{"arch": "uvit", "train_examples": 197500, "image_size": 32, "horizontal_flip": false, "activation": "gelu", "head_dim": 48, "fused_qkv": true, "num_experts": 4, "moe_every": 2, "lr": 0.0023, "final_lr_fraction": 0.1, "weight_decay": 0.04}
Rows from block 5 of a small image diffusion model, named by matrix and row number. Rows with one number within an expert belong to one neuron, the router's apart. Each number is 500 + 50 x the weight over its row's rms, rounded and kept within 0 to 999. All counts start at 0. Numbers have three digits each. After the name is the row's rms in percent of the matrix's.
Before each expert's rows are labels from the 100 images, of 14848 (inputs lightly noised), where the router gives the expert most weight on average: "responds to" is what is common among them. Only what is clearly more common there than usual is listed. The data: single printed letters, digits and signs in grey, bent and noisy.
# router: router (model.blocks.5.mlp.router.weight, 4x192), inputs 117-155
# up: expert up (model.blocks.5.mlp.up, 4x192x192), inputs 117-155
# down: expert down (model.blocks.5.mlp.down, 4x192x192, transposed), outputs 117-155

# expert 3
responds to: dark on light; the character -
router.3 084:537517447516542476520593490474500512459523440531554474448590457497452560523488557450534449493469447422481489519486445
up.55 121:517498505491438559455494489596557479576483510421532461454494435490549580477471544475442544486471506520488420543472570
down.55 145:480491428499512581503489514418406483588423503594502408499503618612567435456484590523444493469480418521483486452424507
up.56 102:438512521411478549503482406570415525553487539517489375450423424534604525551557575471506482521483536532450503467503529
down.56 082:485459530530533482468709403573499485458508421555435566504534435493425612532520488499594453463531541449438516488582552
up.57 090:491365489536486576559516423505476418503517508410542524515446510496536487487530464524456437521559454535533529539476490
down.57 075:562409470575437496444689468545486493536514518596517454506435560545519561530451499406518490458535533368444539423483544
up.58 103:480421511405517504544412516436535436608518504476491459508537499398481549451509410500481488511418460509527545521424476
down.58 084:470534499468480455480602539472537512440485456405476472514473479497390487427508470467558468429478572490498536474537439
up.59 113:561528542464435540457492415521498461506447532538517463487496439517497472615440418507521490523491515509544433496482475
down.59 091:450448513503436460493448553530525537429547576435481489506569528448524509397541567512493528501521484471507549475568488
up.60 098:488436498486503523537494473502483574432501516523545403470523510489455585471461375440576511443513406556512587449505545
down.60 114:498504465477566521512580547494544545534498513452501545537623426546458460509600397508541444586570564398537471544535493
up.61 101:510520507505458533468503486544562500490507472489491528398547458597486514513565540470517469517462469515570470507468462
down.61 083:477489538529523561480587570532419478516477487463562473574418462493584442468439528542522548429514449352575549510561554

# expert 2
responds to: the character -
router.2 165:529493576453506529418415489625470509502520583459510543424501534491533515595421505521461492471508468589453490557513502
up.55 109:564515483510504496553521441413400437485607514497481498432464420481525474498457520413417470509454526526500497435420493
down.55 105:529562522453489482491373526443443508487455574457430515490531445521488480495495554502466618498503491608465573484484453
up.56 081:525515486489467472611487447558476476548455539502581427504512582468497530531477510425528467483498577481503529541473407
down.56 073:451570547559539497461620510435442531509480478543428545508500444572589478523508465529545590506511453602478475492518521
up.57 138:485535502472509461549566515533491519562454384441622440535551517554459473492505565461516446479457514575500456474493427
down.57 181:453418504525465505555456467472472529391581481493454518543567446451535507470578459492453465510573545424524541572532628
up.58 074:497535518499544455472486498460440518549518491500462370511481566515472468464544536557472463533514539534473473595503546
down.58 074:462479488491471468551502516518563485426433545430479549486519410510552556590476550443451513471506439495474479429590541
up.59 103:443505495439501467503565611410463399534514476495528453534507427499524461480601470484478498496474566484475495499503538
down.59 096:425526581543549562482309527512447485559480466503539515550432497499562466486456434540546499503543445443593481514570511
up.60 113:573544455499517542558533406542507431500462536500504488483508511431460446521471573441476457533457526520502481526499454
down.60 131:582510498518508395507453609562613486499502564402544542475518444454554429550505438496484556481516544509524399484447469
up.61 084:444547442463483478540523559442546509500493552481509515516446492504485501504417493437536543486473487424484567429471410
down.61 073:463473550534485538493638497526438485530471418559473427512553528515568485471597544543478448530594481467542395528505568

# expert 1
responds to: the character @
router.1 053:449503533531486463538551502442539523511476509513465469595475484522520443433562502532515514504503563483553487447471541
up.55 093:554499562416516600500509507527552418506468491456522491524567422500443452498561413513479437542426473478460507583584577
down.55 077:591520473552501508538585467522460464524515538585546473466457537518495483566466506419479481446666433535482502481431498
up.56 079:533519499510560474498536365548503581516589481458515464479418497620504503503539537515563467494561424471465490554501550
down.56 066:467616530522506482522542441494522525510540517562502530503516479473452562572502579478558436509497371491483598472612485
up.57 087:491539536588458462485514513511496462500474500533542542511479537530501473450573549538374652467474484542481507521608444
down.57 087:526410468519539508484442528532503538561496513496502474537569466498558526558631491498513385563509557455477404426442562
up.58 098:583574488507542537526545445562469449417500538517562505498507519530467502609583469554547431477546466513486490441565508
down.58 126:499560530557487468478497450539482504475583424597437538525419516540495592563536584514568423499501449466429491514489588
up.59 116:500485518493490429485543467510458494498519462495541539514467412595507518456551492494459514540454506529548552558421506
down.59 103:554560509495504477490495574594616485518448490435557571493477478479430491596477500505575550439496480523503384441519431
up.60 095:495572528523483539463455509519456515434478555521569486458470438492468494515536470416450514542588511590484545500613495
down.60 114:551585508487425445489541430462498412487449614517535531460500466466500541485423518430510490371468455470398561463521461
up.61 109:526544577567423452483496570510424310476434484463436551505514483478533437572499490541503580382434574536448393531668493
down.61 101:525472463559542455524548474532489536515583527506490406571552611525510546532545483512516482487565563433454566469368592

# expert 0
responds to: the character @
router.0 053:436478467516429498518532519406510486524485517503475491575440486477544420430581447509502531540523550553555530431503520
up.55 087:523665513577557418505478466517533405590536540534509533483466503511558521529441502597492549518483576530479470511591523
down.55 092:480482564539516467473517572518628463491504511513428499456441483498447462546463502532555499563425552516490532480489408
up.56 091:469568527508525563485423496510499475456488535465465520472532543463464464497459468481474446425489497512392510446537504
down.56 120:506533565457455418522553523543530509432530488397486556464520424456437497450435507498549559496491619509546575527481428
up.57 093:578421578484511529443489531446449560486498556419542498479553499436512507567537480424485442493539453535439431436469438
down.57 092:411570465461493516513529445475453502512554469578410417484419619539477501472431533549489500523444504502489626534491487
up.58 104:526599485523509435474510496537489494443547494389568473499576482599529557516409518511475475484421450575466507432469489
down.58 099:571435549448466587471386463457424485497492497567506555434591427417399526451510485427461519488511527483585432547540561
up.59 096:516468450413561488527497469505555587514509535486519454462561423542542474601547475391478448525498446471468281625501462
down.59 091:499583573543401442526653433506458515465489536508488521491442511504520513410452576471496483391572438612470617473497512
up.60 101:531543607485471522447503558494446459457489484511513523448568538528388508535571479448460426496493472520374543454444486
down.60 125:380571481482477525547459541450496452550470474523449456477432533538531472467438584565589581493364577523502494491414482
up.61 103:484468512488484447490504486608482499526469454480591504498549527619429437526463567519486476450556558569473488474586429
down.61 101:498439555570501514526475489526511526375577501486456551523555430444548471467561448540507485516544545425532523559495621